A small class-conditioned image diffusion model, trained from scratch: norm groupnorm, trained on seven-segment displays showing three digits.
Rows from block 5 of a small class-conditioned image diffusion model, named by matrix and row number. Rows with one number belong to one channel. Each number is 500 + 50 x the weight over its row's rms, rounded and kept within 0 to 999. All counts start at 0. Numbers have three digits each.
After each channel's rows are labels from the 100 images, of 14976 (inputs lightly noised), where the channel reaches its highest value: "colour at peak" is the nearest of a few named colours to the mean colour under the peak; "strongest on" is what is common among them. Only what is clearly more common there than usual is listed. The data: seven-segment displays showing three digits. In brackets: how many of the 100, against the usual share in percent.
# convs0: first 3x3 conv (model.mid.2.convs.0.weight, 192x192x3x3, standardized in use, each kernel summed), inputs 128-191
# convs1: second 3x3 conv (model.mid.2.convs.1.weight, 192x192x3x3, standardized in use, transposed, each kernel summed), outputs 128-191

convs0.68:432490580585472521480551578521422467461475585525556440472585524544507605565548378545529541525550551569570471487536539456526489542481527515451540462461576490596495519520605476540559485508456504
convs1.68:561520720488528485514504547481485508440578503439559399538427491454507553474531562501471457491463526494505498554487565487492525539491477506510360465525489462495490540525481501504529464578509548
colour at peak: black (30 vs 7.2)
strongest on: glare (63 vs 30); dark on pale (38 vs 16.1)

convs0.120:510567547507514537466449528523441488509532479466594483547448510440563523503456537380505475535527487535490450436567500419552423510495595475503520468490474500475590485501466459462544464532465427
convs1.120:425489475442504506508522459404423413475512552537431521479540460496526477408512440394422501570551503452524536490587531568500523410423513542517392556563475485516402548524447534605551494595499551
colour at peak: grey (71 vs 34.2)
strongest on: dark on pale (69 vs 16.1)

convs0.7:521496442503473544471501506510441519461608492483528471456469531531525496467557494407443548520463489560500392485462495386477461489645577525534568538488542470496567462497434449428592508530432536
convs1.7:443497506568534453580522499618518545491393476480489535493569488486509442547607471525460514545567528519531496432404481493506506484504486456426456577423559466488435492483482520545496561361531466
colour at peak: black (46 vs 7.2)
strongest on: the digit 1 (61 vs 27.4); first digit: 1 (30 vs 10.4); first digit: 4 (27 vs 9.9)

convs0.166:602654527424486496461515568399441462504448489550463532491472400521554393465460546461539520560369581500525426462526474515448493488504541477493525491507539545515526478467415467458542410446540517
convs1.166:371389512390531524490582570471461520514592420468485461498503583475494417464467507471480529576484455510485506437412628462597446509514541470469508395541484482500510477460503433437507475517442508
colour at peak: grey (66 vs 34.2)
strongest on: dark on pale (57 vs 16.1)

convs0.108:424441410376511515501532464370474595534464521375460427494461538508447457544539506512412523461364442526581429550488524417419425529527498488477472554556428471573503506423510464484498517511467442
convs1.108:452513582492584453430499560668536453409520527646520459464489571376578465449532535492480493482561480499567459394546485510541498495547522538535513536475489592513484499454488532562523548465474494
colour at peak: black (34 vs 7.2)
strongest on: third digit: 1 (27 vs 10.3); first digit: 2 (26 vs 9.6)

convs0.130:530380516404497454474482459595488511577472442432574463496482516437478376479509539483444547535582450644495546550545501525626453612474487545477468532571515471522461520459513517485455513496562544
convs1.130:499538562575596408483488451428486500481424491553626500535574508570533547557544537566517407480499511576545601513505511503578482574499471537480519521480556440458481557457466544499410491569544569
colour at peak: pink (39 vs 5.9)
strongest on: glare (67 vs 30); dark on pale (58 vs 16.1); white glow (39 vs 17.1)